Rows from block 1 of the decoder, named by matrix and row number. Rows with one number belong to one attention dimension. Each number is 200 + 20 x the weight over the matrix's rms, rounded and kept within 0 to 999. All counts start at 0.
# q: attention query (decoder.mid.1.attn.q.weight, 256x256), inputs 128-255
# k: attention key (decoder.mid.1.attn.k.weight, 256x256), inputs 128-255
q.65,208,201,222,215,205,149,165,191,192,180,209,198,189,218,232,246,222,170,233,252,216,216,186,182,175,180,219,192,191,209,182,191,231,212,191,209,189,192,178,204,203,200,197,205,200,194,214,210,225,167,148,227,252,243,191,203,247,198,208,204,165,161,220,175,235,250,217,215,173,190,170,215,202,206,235,195,187,216,166,245,229,137,144,192,199,226,187,176,190,216,139,235,215,188,234,179,241,219,170,213,224,167,185,182,220,201,217,192,209,219,193,164,223,204,203,176,219,180,192,218,210,187,224,207,237,232,206,228
k.65,183,209,205,189,194,173,174,180,211,224,192,172,170,216,188,217,204,186,207,218,210,207,212,233,183,200,226,192,183,200,191,200,215,209,217,229,198,179,199,180,194,194,207,171,189,183,187,208,187,227,206,225,207,187,205,200,230,212,199,201,165,181,183,217,225,192,158,214,173,192,196,217,240,189,174,216,213,188,160,232,183,213,212,208,144,191,191,170,235,231,222,240,205,208,227,207,225,230,199,202,199,174,200,213,184,200,192,205,233,209,198,195,189,200,203,203,221,228,196,165,224,194,181,211,211,237,199,209
q.66,200,186,210,171,233,181,196,216,192,184,194,231,185,204,171,194,210,169,212,183,190,198,213,162,200,229,205,230,205,226,174,184,190,191,220,191,190,208,211,227,197,204,197,204,209,193,212,186,218,200,205,209,164,192,180,263,195,190,202,228,190,218,207,235,220,171,201,206,202,179,197,182,202,229,186,194,200,205,201,194,174,184,177,180,194,179,208,212,197,188,216,184,165,213,139,180,217,185,206,175,178,181,195,194,167,187,216,204,153,202,199,173,199,180,208,193,221,240,226,197,178,211,177,189,211,215,199,195
k.66,189,165,175,178,218,191,205,190,201,230,169,243,211,201,171,170,181,215,223,192,204,238,227,210,212,191,214,181,163,175,192,240,154,212,193,200,210,182,221,191,221,209,210,246,171,153,221,194,247,225,224,194,210,212,222,217,197,194,190,227,174,201,170,191,222,195,187,209,175,199,192,203,237,218,188,237,191,233,205,224,199,184,201,213,194,188,165,206,224,203,207,186,179,236,184,196,203,222,203,198,166,177,214,216,189,192,177,212,202,178,192,176,198,166,170,184,192,194,210,210,200,197,191,208,209,187,186,175
q.67,227,176,209,207,227,185,220,204,199,213,230,202,222,215,200,201,201,185,176,207,223,176,161,200,175,212,186,206,207,197,215,161,188,218,247,180,205,186,215,182,214,217,191,181,197,202,199,189,215,212,160,238,231,199,177,178,203,172,216,242,188,209,187,212,175,209,202,230,184,197,191,202,168,178,211,167,232,212,188,233,184,202,164,190,228,160,196,180,222,179,198,208,154,165,194,191,215,197,197,171,168,198,185,217,181,217,171,191,216,217,189,179,209,228,230,219,218,214,183,218,196,197,167,224,187,182,199,147
k.67,183,205,197,197,165,171,191,223,185,238,195,205,202,193,168,215,200,177,197,198,197,189,194,203,168,201,221,195,198,181,235,166,217,210,172,202,170,169,172,182,182,186,189,203,201,177,231,182,185,206,205,225,229,185,186,174,182,192,184,250,202,188,193,211,185,199,161,223,169,186,205,190,213,221,194,234,195,205,198,223,233,190,182,231,200,173,183,192,174,169,200,219,192,177,187,188,215,184,185,207,214,184,200,189,211,180,254,182,203,203,211,183,217,220,215,203,211,198,205,211,236,207,184,233,207,187,199,186
q.68,216,263,232,173,202,189,217,222,170,216,225,155,197,200,199,185,205,166,204,193,208,222,210,212,220,229,211,189,169,191,222,214,182,201,220,209,200,200,189,223,213,207,189,224,189,201,203,182,219,209,218,204,177,198,215,178,212,204,218,249,180,221,211,229,214,224,201,186,215,190,222,208,192,198,213,214,190,208,206,223,207,205,187,200,227,228,220,203,206,190,210,223,215,196,183,219,223,223,200,222,212,208,221,204,205,202,211,166,152,201,205,218,200,225,234,197,183,199,207,213,176,166,213,187,174,201,193,224
k.68,186,203,175,180,204,183,178,214,167,185,181,189,165,221,195,186,199,188,178,194,183,205,223,188,250,209,194,167,212,172,203,207,185,192,190,213,249,190,224,198,203,203,205,208,184,210,207,176,196,207,190,181,212,198,235,148,201,207,192,218,158,190,215,220,175,208,200,192,191,193,207,221,195,224,195,189,187,199,180,241,239,222,184,234,200,187,203,215,214,182,198,178,219,187,159,230,189,206,183,184,236,172,199,185,180,211,184,179,181,193,194,191,227,195,220,206,179,179,148,231,223,185,187,233,204,216,195,227
q.69,202,228,164,198,208,201,201,190,171,207,190,200,218,217,186,173,192,170,175,210,178,191,177,202,210,168,193,167,196,196,175,205,171,201,206,235,199,195,216,206,198,168,206,207,201,201,194,176,191,232,185,197,142,199,231,255,172,198,172,175,213,213,225,184,205,168,203,202,200,185,227,194,213,196,176,156,198,218,204,219,202,225,196,190,203,219,206,240,228,212,213,230,189,148,175,189,203,216,180,204,197,227,242,174,199,189,198,199,175,164,221,203,216,214,195,217,250,191,201,229,174,208,190,223,181,207,193,185
k.69,191,206,204,222,204,207,177,168,183,236,206,177,167,185,195,241,174,196,193,201,166,204,188,215,184,212,222,190,196,208,167,171,209,171,176,225,208,183,182,236,176,231,201,175,187,232,187,159,204,189,223,213,177,204,187,253,174,185,186,158,205,176,192,207,201,203,185,200,197,217,247,189,223,206,209,186,212,175,189,187,186,175,221,205,229,221,192,171,193,207,224,231,199,189,210,153,229,209,198,196,195,185,195,211,212,216,201,182,203,232,197,173,183,209,197,206,210,207,190,184,171,183,221,215,203,201,224,187
q.70,211,189,175,249,217,187,196,201,209,169,206,150,172,179,216,197,167,171,210,225,243,185,201,207,210,181,209,220,200,216,196,208,180,182,172,197,188,185,223,192,165,216,175,190,194,209,219,225,189,178,187,210,215,218,211,182,209,185,172,210,204,201,175,194,225,190,170,204,189,199,202,163,188,232,208,220,173,198,204,242,207,207,169,162,210,196,177,252,192,177,199,221,221,195,199,226,198,187,170,189,206,177,191,203,243,174,234,211,213,168,222,155,247,196,165,183,208,201,203,148,201,244,194,204,203,197,192,206
k.70,196,183,234,191,210,218,186,209,215,204,206,169,216,179,190,200,173,194,208,232,231,188,238,231,174,211,230,208,203,180,212,201,185,242,235,197,199,223,199,194,221,188,197,209,193,207,206,215,204,213,188,240,226,231,235,228,202,216,180,191,191,203,226,184,227,198,187,216,196,206,194,191,210,186,188,217,201,207,169,198,236,187,193,171,224,217,189,192,171,189,187,190,216,197,191,199,221,212,182,177,203,181,210,210,233,235,191,201,174,209,220,213,184,204,224,192,191,239,228,213,206,203,218,195,198,188,197,225
q.71,188,186,224,224,196,204,229,193,164,201,209,218,235,188,237,222,187,225,190,223,177,216,176,190,204,207,231,178,186,213,192,214,227,186,230,216,186,230,189,213,191,197,176,216,184,213,205,190,219,191,201,214,212,187,235,194,240,198,169,210,179,128,252,201,153,226,163,228,187,191,224,192,188,219,220,205,208,209,155,247,216,176,222,199,182,200,189,196,169,209,207,214,198,253,214,182,224,172,235,231,191,211,194,183,193,184,192,176,206,205,193,187,174,264,210,164,205,190,172,181,191,244,246,199,231,269,217,218
k.71,199,193,192,193,186,189,180,199,211,216,198,194,230,194,178,221,186,190,185,218,220,205,207,176,187,196,189,189,192,217,202,170,174,210,214,190,228,213,190,200,206,221,170,203,193,213,185,194,225,214,229,184,223,207,230,222,206,199,179,195,192,184,185,190,203,201,180,192,172,199,230,219,246,193,175,211,187,208,186,237,206,167,216,196,224,210,204,221,198,220,217,211,199,197,210,198,191,232,196,208,184,203,191,191,207,193,186,209,211,234,216,184,179,200,224,190,207,180,204,177,199,202,208,202,206,180,223,195
q.72,216,167,203,211,196,181,181,168,168,211,200,184,161,198,171,203,200,214,193,184,166,236,204,174,203,182,187,201,236,212,232,201,186,226,178,221,194,167,206,231,206,219,188,194,214,240,182,208,227,227,211,193,242,219,198,234,212,167,218,221,192,217,199,221,211,176,200,205,218,179,205,191,212,178,199,221,232,226,217,196,180,234,192,199,191,196,202,198,216,237,196,172,192,204,184,214,192,216,217,179,200,204,197,222,208,175,230,219,224,189,233,175,211,177,198,156,190,183,196,218,230,221,143,210,174,165,205,208
k.72,193,211,207,244,227,215,200,179,174,192,188,198,193,212,187,187,190,218,175,203,219,198,219,225,199,179,176,207,204,197,184,181,216,192,188,174,199,193,193,214,221,203,200,188,191,205,205,193,222,184,216,211,208,195,185,197,227,174,235,204,178,179,195,220,210,187,198,163,212,197,214,197,198,210,165,184,188,211,231,201,161,207,224,220,200,177,223,190,209,201,205,198,213,214,206,219,205,171,212,184,210,220,197,192,207,196,206,211,190,230,205,198,198,211,208,222,204,182,183,202,235,198,238,204,181,204,198,195
q.73,210,177,169,197,191,184,185,198,185,195,217,191,198,196,204,207,220,214,185,215,207,188,190,209,194,215,207,189,189,220,181,181,211,182,185,188,206,202,185,192,191,199,184,156,208,174,188,203,160,198,198,206,206,231,168,205,198,180,190,214,192,177,189,179,197,209,186,206,184,218,194,197,202,212,219,179,190,185,238,217,187,193,208,172,184,197,199,205,195,177,187,198,206,167,219,203,199,165,190,185,219,201,208,182,177,199,201,196,221,189,206,192,208,210,193,218,170,190,185,189,216,227,193,203,199,182,197,199
k.73,189,179,189,190,160,196,174,231,185,175,182,177,212,200,210,174,229,200,201,200,179,180,168,215,213,192,201,196,237,212,208,175,222,193,218,207,195,196,188,222,187,208,188,188,213,189,194,191,164,197,210,198,236,219,205,221,208,190,187,219,190,187,220,216,216,217,203,183,196,185,194,186,195,177,205,217,182,184,207,182,208,176,208,164,213,182,213,235,182,178,166,203,168,179,236,187,174,198,214,217,220,197,185,179,134,198,190,236,198,181,198,203,204,189,175,193,212,207,201,189,195,220,213,175,176,221,183,186
q.74,198,190,201,206,205,200,231,238,205,222,205,199,146,246,211,175,200,193,198,178,135,211,208,224,173,235,186,201,207,220,200,173,208,178,177,215,213,201,194,217,184,179,218,228,190,175,203,217,213,224,206,160,158,192,212,202,212,207,191,198,223,214,243,222,203,228,224,183,201,202,231,212,178,178,215,215,194,205,193,187,182,230,194,200,218,208,214,171,220,209,224,217,210,209,199,176,193,200,224,192,183,188,180,225,182,190,182,210,208,205,197,199,193,186,209,219,165,184,216,197,212,188,208,206,182,215,225,202
k.74,184,199,205,204,219,196,199,202,196,203,188,208,190,223,214,218,196,185,205,175,172,214,208,178,204,206,186,191,208,187,200,215,183,219,196,197,177,200,203,223,186,193,207,198,190,217,199,210,243,223,205,185,204,162,223,176,214,230,203,216,200,248,217,232,189,211,211,231,226,206,192,219,179,189,234,201,207,197,190,207,225,202,168,191,232,253,168,208,200,192,189,200,198,224,198,200,212,190,208,211,164,216,215,187,164,190,225,241,197,187,187,245,199,205,212,201,165,234,209,230,177,182,187,193,194,167,203,204
q.75,203,217,224,210,188,180,205,237,192,216,173,196,189,188,210,180,212,191,202,216,217,199,210,199,233,201,217,193,222,192,164,229,218,208,182,229,183,186,187,204,183,203,181,176,176,198,198,214,196,227,196,195,193,201,213,188,183,208,184,226,218,179,206,191,214,191,188,177,193,230,216,183,189,234,202,196,220,197,196,235,211,194,220,212,205,162,200,205,212,205,253,204,191,193,188,213,205,206,198,206,192,200,196,218,224,182,198,189,176,202,175,203,192,207,196,185,212,218,186,203,215,243,180,193,184,196,223,176
k.75,205,192,228,195,192,153,187,181,184,195,212,200,153,234,219,205,227,242,227,183,213,180,223,187,199,190,212,205,208,178,198,222,178,183,227,204,188,205,223,186,201,197,191,193,204,174,209,208,205,226,207,193,160,188,199,196,189,217,207,173,220,162,213,164,208,202,210,188,187,196,190,179,195,218,167,213,212,184,204,182,194,179,225,178,206,194,205,205,207,192,193,205,187,221,202,209,212,204,196,168,183,195,175,189,194,232,241,226,184,215,197,224,207,173,195,235,208,215,215,190,212,180,187,194,210,192,227,189
q.76,180,211,214,184,215,168,159,206,198,191,220,217,210,165,219,214,192,182,159,183,214,166,180,236,194,180,190,215,220,177,199,213,235,210,224,219,242,208,197,219,186,207,202,224,155,175,205,180,233,191,191,211,200,219,200,190,163,210,212,212,204,215,220,181,165,214,210,235,197,226,192,206,191,182,185,171,200,173,187,234,214,222,242,227,206,196,189,184,232,207,184,198,206,197,233,186,226,199,212,238,157,204,162,209,168,200,187,166,210,202,177,188,188,228,205,202,204,221,220,179,200,208,185,212,192,198,195,213
k.76,213,182,204,192,194,223,191,212,187,181,182,215,192,193,222,186,210,196,220,199,216,200,158,207,193,151,198,220,206,185,199,229,243,224,178,202,197,221,182,218,211,186,210,216,181,186,204,191,214,198,224,231,237,207,196,207,196,203,189,201,194,191,198,203,208,170,207,168,204,182,187,211,156,196,199,187,217,178,198,191,190,240,185,181,221,190,262,218,224,209,210,201,201,208,210,197,202,213,190,216,208,211,213,200,200,206,184,189,195,173,239,213,182,191,222,213,207,166,175,179,179,184,189,204,178,217,170,203
q.77,193,218,215,203,177,210,208,214,170,194,199,188,209,159,196,185,219,210,193,185,205,187,224,183,236,221,203,211,224,199,163,184,177,226,197,183,210,216,210,186,175,202,161,190,209,200,166,200,181,177,222,195,215,166,149,220,209,207,179,186,206,197,171,208,211,165,220,143,201,206,236,199,215,199,210,197,246,250,242,220,210,199,226,188,205,210,205,225,228,213,208,186,215,178,206,177,178,189,203,194,229,183,175,226,191,185,244,181,155,176,191,203,204,235,174,192,196,191,202,175,222,235,216,224,229,206,188,192
k.77,203,202,204,191,192,173,172,189,202,211,186,224,176,170,186,187,190,200,190,209,212,185,203,190,232,189,225,181,209,158,172,190,210,210,193,188,167,186,195,186,188,183,182,191,167,205,214,197,201,211,235,196,231,214,207,180,221,213,169,219,193,167,183,189,199,176,229,188,187,172,190,236,215,194,196,189,187,208,186,197,211,191,161,213,186,208,215,184,193,213,206,191,213,199,212,210,205,201,212,199,197,205,199,193,207,202,241,207,194,210,200,202,180,204,182,211,181,205,199,220,220,216,202,242,193,188,238,207
q.78,211,223,188,206,209,213,225,232,182,204,202,161,173,220,192,191,220,190,210,183,235,194,187,192,180,227,192,221,202,221,194,202,226,199,222,199,197,177,198,213,198,211,224,203,214,175,191,139,213,201,206,210,213,174,179,211,209,191,171,210,187,238,204,243,199,167,194,196,213,209,201,199,217,185,177,178,187,220,190,208,205,226,206,155,201,229,207,211,208,203,225,192,216,152,162,174,176,198,195,203,201,206,229,238,178,184,183,184,166,194,192,196,224,194,242,187,249,210,205,155,212,188,161,193,202,208,210,195
k.78,215,197,228,165,209,218,221,230,208,203,213,200,186,194,191,238,215,203,197,194,194,166,215,193,224,178,186,226,180,221,184,220,222,230,205,191,215,152,227,193,215,211,180,172,212,157,200,200,200,216,207,224,179,185,205,202,212,210,184,208,205,220,197,187,216,211,203,198,190,185,204,221,206,170,201,188,205,228,208,188,209,205,168,170,188,199,257,219,195,211,195,191,232,220,202,228,149,204,213,195,214,152,216,206,199,184,218,207,228,200,206,184,205,185,233,175,181,187,183,204,170,171,200,190,190,241,210,213
q.79,187,197,203,207,188,196,191,155,184,211,224,160,191,202,209,215,171,225,207,199,154,178,198,209,188,192,211,182,171,221,224,204,211,202,181,225,199,221,219,211,227,229,218,166,231,231,187,195,219,197,190,214,152,196,223,232,197,193,217,182,229,213,225,206,213,197,212,190,182,194,223,186,210,198,204,201,202,194,193,206,190,200,164,210,209,222,205,215,181,222,167,206,176,224,211,198,200,228,207,189,222,211,222,241,220,184,186,193,212,184,200,207,185,170,218,151,221,166,243,189,158,193,193,214,154,188,241,171
k.79,234,187,199,211,205,180,200,147,191,216,207,186,170,208,201,205,191,232,192,220,191,178,194,184,207,186,193,163,149,208,204,193,197,194,224,214,191,235,229,212,173,198,187,193,218,211,190,196,209,159,201,184,168,234,212,220,215,221,194,166,202,195,222,223,200,199,212,165,205,193,190,173,180,208,199,193,202,207,174,198,203,218,200,221,175,211,200,219,219,206,168,192,216,214,168,181,206,174,190,187,227,208,202,191,213,205,192,193,189,198,179,214,195,203,198,177,207,184,211,178,177,190,186,171,167,187,237,231
q.80,218,202,207,225,183,226,205,182,219,214,202,221,176,169,216,186,204,204,191,228,186,213,195,221,181,180,224,203,226,180,176,184,198,178,178,234,208,220,194,228,207,208,207,204,200,169,209,183,175,205,214,202,184,214,189,229,202,194,166,207,210,223,172,196,197,207,211,200,193,206,211,183,226,183,184,209,217,176,210,188,239,185,201,166,205,223,187,209,214,206,164,174,202,155,196,174,216,210,216,223,206,172,204,198,205,178,172,207,224,221,213,177,208,169,185,223,202,226,228,223,217,223,204,214,191,208,166,186
k.80,206,194,215,179,191,227,190,210,217,186,187,200,205,167,212,188,185,187,220,202,253,209,164,192,192,188,244,208,206,194,181,213,200,195,216,230,184,220,209,189,204,206,182,216,200,211,178,221,196,235,193,206,214,222,228,177,176,200,162,199,210,181,172,243,162,188,203,210,185,210,215,206,206,225,189,221,204,168,184,225,209,224,181,201,199,207,183,198,198,202,204,216,196,191,172,179,185,201,191,219,167,209,200,216,209,214,181,191,203,192,197,189,206,174,193,185,237,219,210,218,181,222,204,215,217,188,184,187
q.81,185,204,191,206,206,240,232,179,221,204,215,186,213,165,216,197,200,212,187,207,216,195,215,206,202,206,212,226,197,228,192,182,225,171,216,198,212,196,189,185,187,183,176,204,204,185,222,182,229,200,189,207,217,202,165,214,210,200,175,204,221,162,228,241,196,227,203,164,190,200,212,183,236,246,213,177,206,240,216,214,187,205,191,174,164,206,191,215,207,227,192,193,258,229,185,228,202,198,188,214,223,167,229,202,209,179,249,171,195,177,195,162,176,237,184,196,165,185,220,168,202,187,197,222,241,198,173,220
k.81,211,190,204,203,220,156,226,228,225,210,210,232,209,217,211,204,181,224,213,200,195,169,210,173,207,181,191,164,192,207,162,201,193,201,205,187,201,207,215,198,223,173,198,199,172,216,220,174,218,194,162,228,186,177,175,218,195,216,208,201,216,207,213,193,188,195,207,203,209,196,165,237,186,185,191,176,219,209,197,206,194,191,211,156,200,197,209,175,218,183,244,212,189,183,205,205,212,232,199,212,163,190,184,192,190,210,204,198,202,238,216,237,212,248,239,210,185,207,208,212,167,180,194,200,175,200,189,182
q.82,207,178,198,186,199,190,190,212,201,216,174,196,182,196,207,227,199,210,187,185,210,179,218,187,202,189,198,226,246,205,164,214,199,179,177,200,177,167,182,192,179,189,214,215,186,191,202,184,165,161,185,205,187,196,202,203,201,211,187,186,179,200,223,202,208,164,175,189,186,214,183,190,197,205,185,207,195,205,216,203,185,207,218,218,196,183,196,240,194,205,238,209,220,197,210,201,211,195,175,216,190,190,189,183,200,185,215,218,177,198,209,219,228,177,194,215,194,201,186,202,191,194,207,177,210,214,214,210
k.82,206,203,181,223,184,185,207,224,230,199,199,191,214,198,199,189,209,211,205,212,190,216,225,220,205,206,205,211,200,203,197,180,196,195,194,199,220,202,217,194,174,213,210,160,175,198,215,185,139,196,197,205,180,205,201,217,206,234,210,197,197,193,202,181,223,184,214,206,182,197,210,197,200,192,159,213,210,185,229,243,209,201,207,249,190,170,206,184,171,182,190,233,206,189,202,227,208,220,187,181,210,208,217,192,185,201,202,228,212,196,210,220,176,198,206,200,162,203,196,191,205,243,194,174,170,212,208,209
q.83,200,191,207,207,188,193,191,204,214,201,189,196,202,188,231,226,199,214,225,195,162,170,192,205,198,217,209,233,236,188,224,202,147,192,187,204,210,200,177,246,176,190,181,192,179,209,203,219,178,209,202,211,197,202,182,202,206,213,215,227,185,193,189,184,186,206,221,218,236,234,205,213,233,193,200,216,228,196,147,192,208,191,190,193,202,205,155,208,221,204,192,189,219,190,201,191,222,202,198,189,235,210,253,198,178,168,206,184,219,209,248,207,200,210,166,171,202,181,170,197,214,217,197,201,209,189,232,220
k.83,205,188,173,171,189,174,215,183,201,217,204,211,212,211,183,214,180,179,134,205,153,222,187,190,207,197,173,218,182,220,216,225,210,186,189,229,220,251,190,182,202,202,182,192,191,172,224,196,167,166,213,189,202,206,209,196,190,225,201,178,191,217,198,175,219,203,215,202,211,165,200,182,173,217,200,164,200,208,196,174,196,201,200,171,182,208,211,228,177,204,174,181,228,220,198,211,213,170,195,189,198,182,207,194,205,164,187,192,215,211,219,201,195,240,206,200,231,209,188,198,202,213,197,188,210,191,187,201
q.84,192,171,220,210,176,216,201,195,148,207,169,203,225,177,221,172,211,197,201,188,206,229,212,191,170,233,202,183,231,218,220,195,182,178,209,219,184,237,203,237,195,172,210,167,215,188,185,184,163,179,219,180,183,183,158,226,235,182,188,161,206,190,176,223,237,194,222,234,232,190,216,242,213,209,206,215,210,225,225,181,233,177,221,127,207,181,194,197,217,220,233,210,195,181,193,177,162,199,210,224,266,210,230,215,180,199,196,197,237,221,190,184,200,225,204,173,192,181,201,181,201,216,178,204,186,206,178,178
k.84,190,237,195,186,177,211,146,216,187,201,171,194,198,234,205,205,200,134,188,212,219,205,209,184,167,185,186,211,203,213,234,180,196,197,190,168,215,183,140,175,206,204,171,218,197,219,211,220,202,203,199,190,231,202,198,159,223,190,208,222,169,203,178,209,230,202,168,183,166,227,213,213,218,205,193,224,198,196,196,194,185,177,212,185,204,203,190,198,193,234,201,222,189,188,220,183,192,205,186,233,224,190,214,217,177,207,219,170,205,171,215,186,193,200,184,226,216,210,198,177,216,182,176,221,175,201,161,192
q.85,187,210,182,199,201,204,205,226,183,221,188,227,199,192,233,193,208,204,204,197,195,225,179,224,214,230,201,195,186,183,168,219,207,213,249,215,224,190,211,179,210,197,203,202,162,188,203,233,187,193,204,178,238,184,212,225,194,200,201,223,226,185,160,245,187,194,234,204,201,146,193,240,192,216,185,176,201,149,219,204,204,246,235,158,193,206,212,179,204,181,209,166,151,211,244,194,198,189,180,232,185,202,203,201,188,220,216,193,207,200,205,175,181,195,203,226,193,195,237,185,190,213,211,210,215,182,180,217
k.85,192,196,215,170,205,203,191,203,187,208,196,169,228,208,205,216,196,222,209,213,202,200,152,221,222,217,190,229,200,183,225,174,213,207,225,214,216,206,188,204,178,236,172,197,177,234,218,231,196,204,208,210,213,149,213,257,199,174,191,177,223,179,198,186,177,209,201,192,185,212,215,194,206,207,197,213,226,192,237,177,216,191,220,164,194,179,190,204,205,191,191,186,204,177,220,195,217,202,196,183,193,199,206,214,182,216,216,222,181,219,211,228,194,179,192,204,223,203,218,195,190,220,171,175,213,166,178,181
q.86,194,181,169,129,226,206,244,185,200,230,194,254,228,193,199,184,216,212,230,188,206,166,207,178,206,211,226,179,211,225,220,193,224,216,226,193,205,203,184,195,242,222,182,241,208,186,184,192,212,205,184,214,208,197,229,205,188,168,224,125,196,197,181,231,191,163,173,186,187,152,176,206,189,209,173,183,182,203,253,194,208,234,227,207,199,212,242,158,183,222,207,163,133,163,207,206,185,178,195,192,198,194,211,231,169,217,198,185,217,227,223,195,164,252,181,231,187,213,230,179,204,209,211,188,181,185,180,173
k.86,206,225,196,221,151,182,201,188,232,223,203,191,232,180,237,191,187,214,215,188,213,211,194,206,204,218,233,213,211,233,229,189,192,229,192,208,192,236,214,190,175,169,178,191,215,205,205,184,154,230,199,208,222,225,211,229,250,184,212,209,205,210,189,192,208,188,216,179,206,170,168,194,189,219,182,182,186,224,180,174,211,190,179,187,195,212,191,200,185,155,177,174,208,140,222,187,197,189,223,179,194,215,209,175,170,201,205,210,212,198,198,199,188,214,192,197,215,213,225,203,203,202,207,185,207,207,185,206
q.87,201,209,226,186,193,226,193,204,214,192,190,182,195,202,228,241,180,195,236,228,196,188,187,180,236,165,236,201,179,192,177,192,233,207,184,205,184,199,189,193,220,165,150,200,199,188,195,188,219,196,161,240,218,206,203,191,215,160,215,212,194,177,207,213,206,179,202,171,208,218,187,185,208,193,225,196,204,205,153,231,162,199,215,228,180,219,216,185,153,209,218,209,210,219,223,168,191,175,161,240,175,160,156,187,213,225,210,186,184,187,233,217,139,204,225,202,222,215,183,160,173,197,229,228,231,206,221,213
k.87,223,217,227,175,215,237,166,195,211,191,197,190,194,219,207,216,176,179,240,193,177,181,201,184,227,172,207,197,201,173,170,190,194,184,216,211,164,169,205,200,202,183,164,184,175,205,216,204,206,208,205,215,187,209,221,213,240,191,170,168,202,204,161,204,200,186,235,162,211,205,207,165,193,186,185,196,192,212,210,169,178,179,215,186,203,199,228,204,184,189,203,186,202,217,217,164,172,182,201,217,185,197,204,207,178,227,231,219,208,198,227,192,192,201,204,196,190,212,223,198,176,189,210,173,186,186,195,203
q.88,186,253,194,217,215,207,233,239,207,226,195,195,224,194,206,212,185,161,200,182,218,146,169,174,237,205,191,238,252,182,173,235,166,189,180,220,152,229,164,145,184,182,209,173,180,195,187,140,179,189,117,222,166,204,206,225,211,233,200,252,194,179,193,209,232,170,190,170,216,206,164,194,173,189,188,176,227,231,174,228,189,219,222,186,213,213,215,233,214,189,165,183,187,202,210,209,236,185,174,196,204,182,177,212,202,144,212,200,162,175,160,229,181,137,192,181,175,162,217,185,223,117,172,233,214,173,256,163
k.88,205,216,187,238,185,195,214,229,227,183,205,199,212,199,209,203,191,201,191,183,196,208,192,190,195,214,201,189,229,200,194,210,179,192,208,185,222,190,209,202,181,182,203,200,187,209,202,201,180,208,174,210,182,195,184,197,236,193,196,208,200,199,208,188,214,185,198,218,220,220,181,205,178,177,180,211,252,195,196,219,201,192,185,185,218,225,186,198,197,212,200,200,193,203,204,179,212,178,235,199,225,202,173,191,196,214,201,225,205,212,185,191,169,207,226,222,184,204,214,199,192,198,216,208,227,195,203,187
q.89,186,185,221,214,210,184,247,198,186,228,219,215,214,231,222,185,196,181,202,184,258,189,191,168,160,178,199,185,186,225,190,175,231,237,232,183,181,226,210,229,211,225,213,201,202,180,206,232,236,182,220,198,188,212,230,224,217,166,215,135,171,234,256,203,194,188,154,196,170,162,223,191,164,190,230,184,200,228,233,200,179,220,189,225,187,229,227,170,171,204,242,209,169,200,193,213,214,182,236,200,177,180,201,201,211,219,212,214,241,192,245,150,176,216,217,253,200,201,193,210,160,222,218,194,205,221,177,203
k.89,218,221,220,217,205,189,191,150,181,195,181,206,161,209,202,220,223,210,196,200,213,197,212,211,157,192,203,178,224,176,202,173,202,204,210,191,187,205,188,235,200,246,236,245,220,189,196,219,200,208,195,215,194,186,216,196,197,194,187,158,184,169,255,194,212,206,186,184,193,202,203,206,243,207,218,213,204,232,215,173,175,180,201,192,200,182,197,207,190,176,193,251,199,221,168,189,187,183,195,203,197,195,165,190,233,219,218,202,194,192,199,182,217,228,192,223,180,210,182,199,205,203,191,211,209,209,228,195
q.90,214,177,220,181,249,200,213,195,196,203,193,207,207,233,193,246,166,200,218,200,246,164,195,179,203,200,213,196,196,225,178,195,209,198,231,201,196,211,167,153,201,202,207,210,188,182,183,164,223,179,182,200,213,189,230,201,208,229,205,211,198,207,192,194,183,198,204,198,197,211,198,193,204,232,210,169,206,206,186,200,215,233,204,199,197,185,205,159,193,202,224,199,158,201,186,221,195,190,195,223,190,213,196,182,187,209,163,168,206,217,193,180,186,211,198,201,198,216,219,196,197,181,189,193,201,194,195,208
k.90,201,181,177,194,183,166,183,187,198,229,204,162,188,200,184,209,193,172,184,209,199,192,182,211,192,204,205,211,201,188,205,193,189,192,191,207,185,198,177,195,199,227,191,175,176,171,172,193,172,187,220,166,217,168,178,211,193,222,218,188,235,199,221,196,210,224,193,182,205,200,203,185,215,191,191,207,183,201,205,208,186,154,215,162,223,207,185,196,194,214,210,172,186,190,218,219,200,197,196,229,192,214,210,218,207,199,216,189,209,177,201,212,171,183,208,182,211,189,199,207,213,193,203,201,190,183,214,192
q.91,146,217,187,224,176,182,202,165,182,267,132,214,214,163,167,182,176,210,221,201,152,203,199,184,205,168,220,171,213,183,223,197,233,172,197,206,187,217,200,169,220,231,201,162,177,205,183,221,219,188,184,172,195,221,209,195,198,178,207,117,198,174,179,211,207,215,169,234,233,190,202,207,222,236,229,178,172,173,208,212,225,224,196,202,188,232,201,165,176,178,172,176,124,210,203,189,219,191,226,191,230,178,251,204,162,177,226,211,262,210,224,209,184,232,189,191,162,155,185,167,214,210,211,183,203,148,194,187
k.91,212,196,208,217,210,233,198,226,200,200,211,197,207,179,198,163,192,186,210,204,191,186,222,228,197,210,206,196,187,177,198,181,168,186,211,186,199,189,194,181,195,177,211,188,192,209,180,206,207,202,207,206,192,220,199,216,178,212,247,211,181,205,160,167,199,183,248,193,217,203,216,210,189,206,169,189,200,192,194,205,185,229,219,204,177,197,239,179,179,191,215,206,198,217,207,207,210,204,229,244,182,218,194,203,184,229,204,212,219,238,196,232,205,216,184,219,200,235,205,184,178,213,211,194,202,200,194,186